{"color_jitter": 0.1, "targets": ["defect"], "embedding_dim": 128, "norm": "batchnorm", "channel_attention": "se", "kernel_size": 3, "stem": "single", "avg_pool_shortcut": false, "dropout": 0.05, "widths": [64, 128, 256], "optimizer": "adamw", "beta1": 0.9, "eps": 1e-08, "steps": 14600, "warmup_steps": 430}
Rows from block 7 of a small image embedding model, named by matrix and row number. Rows with one number belong to one channel. Each number is 50 + 15 x the weight over its row's rms, rounded and kept within 0 to 99. All counts start at 0.
Before each channel's rows are labels from the 100 images, of 14848, where the channel reaches its highest value: "colour at peak" is the nearest of a few named colours to the mean colour under the peak. Only what is clearly more common there than usual is listed. The data: close-ups of made-up surfaces with and without defects.
# convs0: first 3x3 conv (model.blocks.7.convs.0.weight, 256x256x3x3, each kernel summed), inputs 0-127
# convs1: second 3x3 conv (model.blocks.7.convs.1.weight, 256x256x3x3, transposed, each kernel summed), outputs 0-127

colour at peak: green
convs0.183:30 65 55 25 58 29 27 47 21 66 51 49 67 40 58 43 59 58 43 48 44 50 33 38 53 60 45 52 43 48 46 35 48 73 46 43 55 51 65 56 36 60 40 61 54 69 51 69 42 49 54 71 62 49 42 42 37 25 44 54 55 38 33 69 75 38 30 40 56 58 47 24 50 62 39 57 36 24 60 37 47 51 31 00 42 29 47 59 56 76 55 51 24 38 37 29 39 54 39 41 50 42 60 42 44 48 65 48 40 15 24 48 63 34 28 44 55 64 44 59 54 56 47 44 36 40 32 53
convs1.183:81 30 50 83 50 41 51 45 48 58 38 52 51 56 50 51 50 46 49 51 37 48 42 72 29 52 26 50 49 68 52 38 54 67 50 49 53 40 52 61 32 51 52 59 00 22 58 51 47 51 44 52 50 50 49 51 56 56 57 51 53 61 00 49 46 32 60 51 49 43 52 11 54 26 38 51 57 71 56 49 58 65 61 49 65 54 49 41 27 48 49 57 55 67 76 50 49 49 54 37 13 44 00 51 75 66 51 51 73 49 50 46 39 30 77 50 50 55 38 51 50 23 69 55 63 62 58 51

colour at peak: green
convs0.119:26 69 63 32 48 39 20 59 55 51 65 54 56 67 38 27 72 53 72 61 45 55 16 16 46 45 52 39 39 60 48 70 77 56 42 56 69 66 31 48 23 43 55 65 72 58 65 65 33 51 54 45 66 40 49 50 45 47 51 48 67 25 63 48 65 54 45 39 37 66 51 46 50 61 49 70 58 52 53 52 35 58 48 00 42 47 52 62 51 51 35 48 39 37 22 44 29 54 49 33 48 64 69 33 30 55 64 66 64 22 00 71 66 39 31 31 21 62 61 62 48 54 35 43 42 43 43 66
convs1.119:64 18 45 80 43 40 49 27 47 39 43 53 51 28 50 53 50 46 55 35 35 31 56 49 31 51 33 45 53 65 52 16 31 29 51 47 59 34 51 32 34 50 48 39 25 00 62 23 47 52 48 55 43 49 51 49 59 58 63 59 52 50 15 55 32 31 63 39 47 40 54 58 57 31 30 51 42 49 54 51 53 72 30 51 41 52 49 39 41 51 49 48 33 63 63 47 49 48 32 44 03 43 49 48 62 47 51 51 84 45 49 40 35 78 55 50 48 57 32 30 49 20 60 49 62 46 62 34

colour at peak: pink
convs0.83:52 53 23 31 51 39 48 53 05 56 29 44 39 49 44 41 52 44 46 37 40 13 48 42 26 38 47 45 35 61 39 32 51 49 46 55 39 52 39 47 14 47 54 54 69 30 41 48 51 50 47 38 54 17 38 32 30 26 39 49 56 45 54 56 36 54 38 46 46 39 47 26 23 31 41 38 35 24 56 14 21 30 53 24 46 41 19 40 44 49 42 48 25 50 53 23 40 54 41 32 43 48 62 14 32 34 54 37 44 49 33 35 54 43 17 35 52 56 39 46 40 56 28 33 26 14 29 61
convs1.83:27 47 36 39 52 27 35 44 50 39 56 50 51 57 50 51 50 39 51 63 21 54 38 47 68 59 39 62 35 74 51 39 39 39 50 50 57 34 81 25 60 50 62 21 00 24 57 57 48 49 46 51 78 51 49 49 82 58 64 45 42 64 35 57 77 43 41 60 50 54 50 09 54 55 66 50 93 34 44 52 74 53 50 59 49 49 50 49 55 52 49 38 80 54 53 51 51 50 18 54 22 51 32 53 63 25 50 50 69 51 50 50 44 00 42 50 75 61 48 26 50 32 38 66 56 77 58 51

colour at peak: white
convs0.112:65 41 63 25 45 46 49 41 44 55 37 50 19 58 51 33 47 41 36 57 30 16 60 37 00 34 51 55 29 59 44 43 46 64 53 44 56 34 35 43 35 28 47 57 64 59 32 29 67 52 58 39 32 13 50 52 18 20 47 41 50 62 58 49 38 57 62 36 51 42 56 45 24 57 47 32 42 35 47 31 55 49 43 37 48 23 03 43 53 30 49 49 48 43 53 51 46 58 36 29 60 49 54 41 35 22 40 36 27 51 47 47 49 64 18 48 38 41 35 39 48 38 57 30 25 25 27 56
convs1.112:44 47 45 54 50 62 37 37 51 64 39 48 51 43 50 49 50 37 51 39 19 98 45 56 88 53 51 54 47 02 46 28 66 27 51 51 13 41 71 28 60 49 50 40 31 45 58 41 37 49 54 49 71 49 49 50 65 30 28 40 52 40 22 44 68 52 12 56 51 58 49 27 72 34 34 49 40 25 43 52 45 38 39 26 41 52 51 13 47 51 51 62 43 75 23 50 50 50 47 52 41 51 26 54 20 67 49 48 43 50 51 51 39 53 52 50 68 47 56 34 51 48 00 75 73 61 52 44

colour at peak: green
convs0.103:45 61 70 26 38 37 29 50 30 54 72 54 63 45 64 21 56 48 66 53 57 43 50 32 59 50 58 32 58 33 48 50 51 63 65 41 61 48 33 37 39 38 75 50 73 42 59 68 48 45 65 38 64 45 47 73 49 44 66 43 67 34 83 46 54 88 32 52 31 58 42 41 66 50 27 61 63 39 36 71 61 78 57 17 41 50 26 56 57 55 57 55 35 45 39 55 36 58 42 50 34 65 60 38 26 57 39 50 58 27 25 80 83 21 15 71 53 37 68 48 45 54 35 55 38 47 49 57
convs1.103:52 37 68 75 49 63 67 30 48 66 45 52 50 38 50 52 48 45 57 32 21 42 47 50 32 51 33 65 45 52 51 61 45 56 51 49 51 52 39 44 48 49 56 27 00 00 40 23 51 51 43 53 25 47 50 50 52 30 45 57 62 47 18 37 35 32 66 35 48 36 52 22 51 37 57 51 54 50 58 51 51 50 20 57 42 46 48 24 39 54 49 21 49 78 53 50 51 48 45 38 00 47 35 52 11 39 52 51 76 51 49 48 31 40 60 49 50 56 22 48 49 29 49 40 76 56 59 26

colour at peak: white; pink
convs0.57:23 46 52 30 47 29 34 54 14 57 59 48 29 40 35 52 47 50 44 41 43 28 47 41 34 47 25 22 39 36 52 30 56 28 46 36 55 37 44 45 36 43 44 38 50 58 59 42 47 50 60 38 43 29 57 42 25 13 37 50 40 28 49 53 48 47 25 35 50 66 50 32 36 48 46 32 49 11 49 26 41 42 43 59 21 45 22 54 45 36 56 47 33 33 35 30 45 50 40 37 59 46 45 29 28 30 35 39 44 24 46 41 56 33 15 50 41 52 48 51 44 40 41 35 20 27 21 48
convs1.57:39 36 50 00 50 38 29 54 51 65 52 50 49 60 50 49 50 46 50 41 59 46 90 56 54 43 99 49 40 34 49 45 61 40 50 50 62 61 58 50 60 50 42 45 49 64 67 68 47 50 56 50 59 51 50 50 60 22 56 61 47 53 48 60 48 56 33 40 50 60 49 99 23 38 58 50 64 61 64 51 49 81 70 18 44 50 50 19 60 49 50 42 45 59 20 50 50 49 54 78 68 54 99 48 42 69 50 48 28 51 49 49 44 96 34 51 50 50 67 31 50 41 10 44 32 38 36 63

colour at peak: grey
convs0.204:62 54 64 29 58 40 57 32 32 39 45 50 34 40 51 42 42 51 48 55 46 17 57 49 24 47 32 59 19 52 43 41 38 66 52 40 45 40 21 41 19 59 44 61 43 47 34 37 55 48 50 37 45 24 36 37 47 33 38 51 35 59 51 39 32 47 48 38 42 35 39 41 10 48 41 36 49 39 60 10 28 35 43 47 50 20 40 69 36 48 43 45 38 35 53 33 30 64 37 19 45 46 53 34 12 20 51 35 20 58 25 52 38 50 46 58 29 60 38 53 46 57 56 26 40 27 36 59
convs1.204:59 18 71 37 51 33 23 25 50 70 21 50 50 61 50 50 50 43 47 51 48 73 65 59 90 53 69 57 50 10 50 27 51 18 49 50 15 62 60 33 50 50 48 47 21 35 83 67 46 50 33 50 92 51 50 50 69 36 37 36 60 43 37 54 70 73 01 53 50 65 50 17 58 52 67 50 58 31 56 50 51 48 68 44 39 51 50 47 49 48 50 40 52 53 29 50 50 50 39 46 43 44 13 51 57 69 50 50 47 49 50 51 41 00 32 50 51 48 49 44 50 40 09 78 68 59 62 59

colour at peak: pink
convs0.151:46 41 38 27 31 54 40 43 16 52 37 44 38 49 46 40 63 61 57 51 56 24 44 40 26 40 54 34 45 31 59 34 53 34 53 53 36 51 48 46 23 33 64 43 61 21 62 41 58 49 50 35 42 23 51 37 15 28 46 36 62 37 53 56 31 53 26 50 44 44 49 16 34 38 38 29 30 26 55 34 42 19 36 36 44 40 20 47 41 44 41 52 18 53 50 30 30 47 45 39 43 36 65 30 33 47 36 48 52 48 35 44 43 57 00 28 48 56 48 59 51 59 22 50 17 15 27 50
convs1.151:44 38 45 54 51 34 56 39 51 39 54 49 51 80 50 50 50 40 50 51 67 61 58 35 82 60 58 66 45 61 49 35 56 41 50 51 49 38 65 31 54 50 63 54 21 45 59 79 52 49 50 49 86 50 49 49 76 29 67 51 57 88 45 41 93 51 44 76 51 75 49 16 37 62 77 49 96 48 55 51 68 57 58 60 51 49 50 63 46 50 51 51 84 52 73 50 51 50 19 24 35 53 35 50 40 54 50 50 61 53 50 52 48 16 43 50 76 53 64 49 50 57 46 65 67 72 53 59

colour at peak: green
convs0.91:56 46 62 25 40 40 32 33 52 23 68 60 45 63 53 42 64 43 52 65 42 42 41 55 71 51 22 53 64 41 60 52 44 25 41 34 59 46 59 47 62 79 51 64 66 79 52 47 71 53 57 57 22 50 50 52 75 40 69 42 81 51 38 60 65 23 54 82 70 45 35 53 59 88 43 31 75 44 37 82 37 35 38 23 30 33 36 68 58 62 54 54 68 43 43 00 60 30 43 51 51 51 44 52 28 54 49 45 59 41 74 35 63 33 40 68 64 28 79 52 48 40 71 57 33 57 34 39
convs1.91:57 55 64 75 51 60 68 28 48 43 21 53 49 43 50 51 50 51 50 06 41 38 53 59 29 40 29 37 50 31 50 79 59 67 52 48 41 44 35 54 66 51 46 57 34 34 30 23 40 53 46 54 36 51 51 53 23 00 50 52 50 49 21 42 38 34 65 37 50 49 53 31 62 47 56 51 36 68 51 51 60 69 16 36 52 45 49 27 50 47 49 42 26 44 56 50 49 48 54 59 33 40 14 50 36 31 52 50 53 48 49 45 32 44 98 50 35 45 21 49 51 46 63 36 61 50 58 23

colour at peak: pink; white
convs0.132:42 34 29 38 24 22 35 61 28 32 45 45 38 39 39 35 34 31 31 40 43 23 39 32 52 37 32 31 39 35 32 23 28 22 31 37 51 27 45 47 47 36 46 28 25 36 57 42 37 48 33 49 43 40 48 35 39 21 36 52 45 34 25 49 56 26 34 38 40 42 34 38 23 37 37 25 54 37 44 35 40 19 41 34 31 49 44 36 41 47 37 43 27 41 34 33 33 36 36 40 32 25 37 42 32 40 35 33 54 31 40 34 48 35 36 47 47 45 30 37 35 23 36 46 41 29 34 40
convs1.132:14 68 36 01 50 50 38 33 54 69 48 46 48 50 50 47 51 43 45 58 51 00 49 56 33 34 50 64 40 49 49 32 60 42 48 52 48 33 29 24 21 49 41 52 23 52 31 60 45 48 48 40 44 49 50 49 40 55 42 58 37 44 62 59 25 51 65 16 51 29 47 41 37 21 73 48 50 33 43 50 43 58 73 59 63 51 52 63 44 48 51 50 44 27 38 50 51 53 26 35 67 51 34 45 31 22 48 49 39 49 52 53 44 36 19 50 28 46 30 75 50 44 48 38 15 28 36 61

colour at peak: green
convs0.123:23 55 65 34 45 27 30 55 31 67 56 49 32 30 57 47 47 57 45 44 38 45 69 37 74 49 37 31 46 30 43 36 50 32 47 42 70 38 49 42 39 49 47 53 72 51 47 40 48 51 55 55 66 38 40 49 27 21 41 54 65 33 57 52 45 54 19 50 48 51 62 28 41 38 55 34 44 29 46 30 47 51 35 60 34 48 42 42 36 31 26 39 53 34 37 44 56 46 38 39 73 39 48 44 45 56 39 41 51 11 67 48 54 44 10 42 55 43 48 47 46 48 18 39 25 33 09 55
convs1.123:55 22 59 57 50 51 29 42 50 49 44 50 49 73 50 50 49 46 49 49 20 44 48 36 31 48 30 51 44 56 50 57 65 59 49 50 64 55 55 59 44 50 48 44 00 15 37 55 51 50 57 51 46 50 48 50 51 14 53 50 49 59 36 58 47 54 66 51 50 47 50 26 61 69 41 50 69 60 40 50 65 72 47 99 48 51 50 24 26 52 50 49 46 60 84 50 48 50 56 49 28 51 04 50 82 67 50 49 27 51 50 52 38 69 51 50 50 50 49 26 50 44 23 67 56 71 50 41

colour at peak: green
convs0.113:41 56 43 39 43 26 31 33 25 44 82 53 48 50 46 46 39 63 70 55 62 38 70 74 73 48 47 41 55 16 63 54 43 50 26 23 61 33 44 33 47 40 68 51 56 41 60 44 21 51 52 07 56 43 57 65 63 47 64 61 35 45 69 28 49 92 26 44 24 38 45 47 54 48 45 53 75 42 40 63 52 74 59 71 34 48 44 60 51 52 28 53 65 34 41 65 14 51 32 46 59 71 48 46 38 49 46 40 61 26 37 91 73 40 29 62 49 29 51 54 45 51 42 64 48 50 48 46
convs1.113:45 30 57 75 49 61 67 46 50 44 45 50 51 38 50 50 49 42 54 10 08 34 46 38 33 52 31 58 41 43 49 62 40 54 50 51 56 46 32 68 45 48 49 61 00 28 35 22 34 49 47 51 29 50 49 51 33 23 51 55 55 48 11 38 47 43 63 46 50 47 50 31 66 36 16 50 48 68 51 52 51 75 23 60 51 45 49 17 43 50 50 35 46 68 50 52 50 50 53 43 37 51 22 49 43 39 50 49 59 51 49 50 26 49 62 50 58 45 30 42 50 22 56 37 72 54 62 25

colour at peak: grey
convs0.201:65 53 62 42 57 53 53 81 36 34 64 48 34 71 34 62 44 46 41 37 52 09 45 41 12 28 39 60 25 59 45 43 30 48 60 53 51 33 31 50 33 58 58 50 41 39 46 15 64 46 28 53 40 20 51 35 19 45 51 57 39 53 41 49 43 32 34 54 46 63 36 61 38 79 45 29 50 17 68 22 28 35 29 54 52 35 18 50 44 41 31 51 31 35 56 65 21 47 32 36 56 37 49 24 25 34 51 35 36 70 37 57 45 40 40 37 37 58 33 51 52 48 34 39 38 29 40 49
convs1.201:63 19 49 27 51 25 11 39 51 56 39 50 49 45 50 51 51 38 49 38 39 76 58 33 31 48 66 34 49 43 50 15 30 19 51 50 48 24 46 32 60 50 53 41 75 58 77 56 40 49 46 49 71 52 49 50 47 59 48 42 43 46 64 57 39 84 37 45 51 48 49 80 94 79 28 50 64 28 55 51 61 39 68 58 30 52 50 51 64 44 50 41 31 41 58 52 49 49 58 64 48 46 69 51 40 49 50 48 45 52 50 55 49 50 26 50 54 47 52 44 50 35 13 62 44 29 64 58

colour at peak: pink
convs0.164:62 34 55 36 45 44 45 56 50 43 51 47 18 70 41 38 43 37 34 47 25 13 63 45 00 23 41 55 23 64 38 42 36 48 44 44 54 33 41 52 34 30 56 43 59 56 30 29 62 54 41 46 29 17 52 41 18 31 47 58 44 63 52 46 56 42 62 37 63 37 52 61 21 57 41 29 55 30 40 30 44 49 36 45 44 29 12 47 49 42 32 50 40 45 55 56 32 45 40 25 55 36 55 36 26 25 38 29 26 61 48 55 41 52 19 34 40 38 18 34 46 26 41 34 29 30 29 49
convs1.164:37 45 38 42 49 52 39 11 51 58 34 49 50 37 50 49 50 44 49 35 13 95 41 62 81 48 60 45 45 10 50 28 73 18 50 51 14 46 70 28 68 49 51 51 47 61 62 51 43 49 61 48 86 50 50 50 53 45 30 49 51 42 49 53 54 62 13 52 51 48 48 52 71 24 20 49 46 27 34 55 41 22 43 29 41 51 50 20 49 48 51 62 33 77 02 50 50 51 44 55 69 47 49 52 28 61 48 48 45 51 50 51 49 63 50 50 67 48 53 25 50 34 08 74 56 48 52 48

colour at peak: green
convs0.189:29 39 54 40 33 28 28 47 28 50 43 49 39 27 51 43 49 58 37 35 40 52 65 42 68 36 46 32 55 30 44 40 36 19 43 49 55 38 61 42 43 35 47 46 73 37 43 33 50 52 40 63 65 40 38 48 31 25 25 50 55 36 55 53 42 50 23 50 47 46 60 32 48 37 50 39 34 37 45 34 51 40 41 63 38 54 44 52 40 32 23 44 56 34 43 45 45 34 39 52 69 38 50 53 60 47 41 42 60 13 68 46 53 45 17 37 60 29 53 42 45 46 09 30 24 32 10 61
convs1.189:59 25 50 45 51 68 36 56 50 55 42 50 49 54 50 50 49 46 48 40 31 51 51 35 36 49 43 48 47 55 50 59 64 49 49 50 69 37 39 74 43 50 47 65 00 09 37 54 50 49 55 49 42 50 48 50 36 28 54 52 54 65 35 63 34 62 76 43 50 45 50 22 72 63 46 50 58 68 49 50 51 63 52 99 47 52 50 28 36 52 50 52 42 62 88 50 50 50 70 57 28 52 21 50 99 63 50 48 36 51 50 53 34 76 58 50 46 50 28 38 50 45 39 53 42 52 49 53

colour at peak: grey
convs0.186:70 46 58 43 49 36 51 41 32 46 44 51 45 51 45 40 63 45 28 36 52 13 47 51 07 42 47 62 25 47 39 43 38 58 60 53 46 48 23 49 30 63 66 60 41 32 30 26 65 49 28 54 56 22 39 48 35 34 43 49 39 66 47 50 38 45 40 46 50 40 36 43 28 77 46 36 53 28 70 26 42 30 45 34 56 27 25 65 52 46 44 45 35 30 57 59 33 56 37 23 44 45 64 27 06 32 58 39 19 71 38 61 49 45 39 45 34 58 33 61 49 63 39 39 37 21 40 58
convs1.186:68 28 60 42 50 40 40 27 50 73 22 50 50 55 50 50 50 43 48 43 47 81 45 50 80 54 60 48 45 14 49 31 45 30 51 50 14 35 67 29 68 50 49 44 28 51 77 56 46 50 34 49 80 52 50 50 55 39 32 37 45 43 42 39 62 75 00 57 50 57 50 18 77 76 51 50 55 31 41 49 60 48 54 53 44 51 50 44 58 48 51 44 52 59 20 50 50 50 43 62 36 45 16 51 53 70 50 49 30 49 50 52 45 04 33 50 56 48 51 47 50 36 06 88 59 57 62 58

colour at peak: brown
convs0.205:30 34 64 25 56 32 24 55 37 33 66 60 45 73 48 20 74 33 41 47 60 45 01 48 48 46 50 53 67 51 52 45 37 41 43 48 83 67 54 64 45 46 59 43 75 55 66 61 71 56 40 71 35 45 47 35 60 40 52 56 86 60 40 54 52 15 33 62 72 43 31 37 57 79 37 56 59 53 35 76 59 16 29 00 50 54 42 57 46 44 68 56 51 29 42 15 60 35 59 69 39 46 51 48 43 44 47 58 70 26 60 43 57 46 42 44 49 45 58 57 53 38 54 45 09 41 29 33
convs1.205:69 40 43 82 59 54 62 18 52 35 30 47 49 56 51 46 50 46 50 21 49 34 46 54 45 50 56 45 53 52 51 58 36 53 48 51 53 36 41 17 31 50 49 57 24 31 47 56 43 48 15 49 68 50 49 49 62 55 66 60 41 53 17 63 43 32 80 29 50 55 48 63 18 14 43 48 42 51 43 50 40 51 59 36 39 43 51 37 32 45 50 50 35 39 63 49 49 52 26 17 20 44 23 48 25 36 50 49 41 50 51 50 27 44 73 50 49 51 35 36 50 49 78 54 85 46 56 49

colour at peak: pink
convs0.5:64 39 23 25 57 40 43 37 24 36 40 45 43 51 48 37 55 54 37 27 53 32 59 35 25 22 59 60 55 48 44 33 31 49 61 55 35 58 39 47 34 43 55 47 36 22 54 63 68 51 44 49 48 31 48 35 08 34 41 42 56 41 30 45 38 43 38 53 48 33 25 35 32 43 24 32 24 29 50 27 38 41 47 16 56 43 28 37 43 41 41 51 19 45 48 54 31 53 52 44 36 42 51 37 35 34 56 45 45 63 46 47 43 62 21 38 40 48 40 39 39 47 33 33 15 15 30 49
convs1.5:51 47 48 53 51 52 60 43 51 33 69 49 50 85 50 49 51 37 49 53 44 59 49 41 82 60 55 55 46 84 50 63 48 36 50 51 82 34 62 37 42 49 64 77 37 57 46 54 54 49 27 49 62 50 49 50 80 37 88 51 51 74 70 31 79 42 71 64 51 71 49 25 43 74 57 49 99 34 43 51 57 70 27 38 55 49 50 35 48 45 50 53 81 42 85 50 50 50 06 28 74 58 32 50 31 37 49 49 22 51 51 52 54 00 46 50 74 48 59 59 50 30 41 68 67 78 51 36

colour at peak: green
convs0.80:44 45 41 18 26 35 21 28 29 32 39 50 45 40 39 62 61 55 41 43 46 39 44 40 52 40 33 33 64 58 52 38 32 32 43 49 39 51 54 40 37 51 53 49 81 50 55 53 55 47 45 57 60 36 32 39 31 25 40 35 61 40 53 51 56 40 34 63 67 72 41 43 49 59 42 41 26 33 52 32 46 12 38 46 28 42 40 57 47 53 42 53 38 46 42 37 47 30 41 54 53 35 39 45 47 46 52 40 65 23 74 56 66 38 14 23 65 30 62 44 38 49 24 31 08 27 12 43
convs1.80:59 43 51 65 56 75 63 46 49 52 40 51 49 48 50 51 51 47 50 22 20 48 53 51 23 52 29 51 50 35 51 81 62 42 51 49 58 43 54 54 59 50 54 45 18 23 23 36 48 51 51 52 35 49 51 51 51 10 66 57 61 66 21 45 49 41 76 47 50 58 52 29 68 41 50 51 62 53 46 49 69 54 28 63 51 49 49 29 55 48 49 40 46 52 71 51 49 49 56 42 05 50 02 51 58 49 51 49 33 52 49 48 28 48 90 50 62 52 27 27 50 54 50 42 55 72 47 31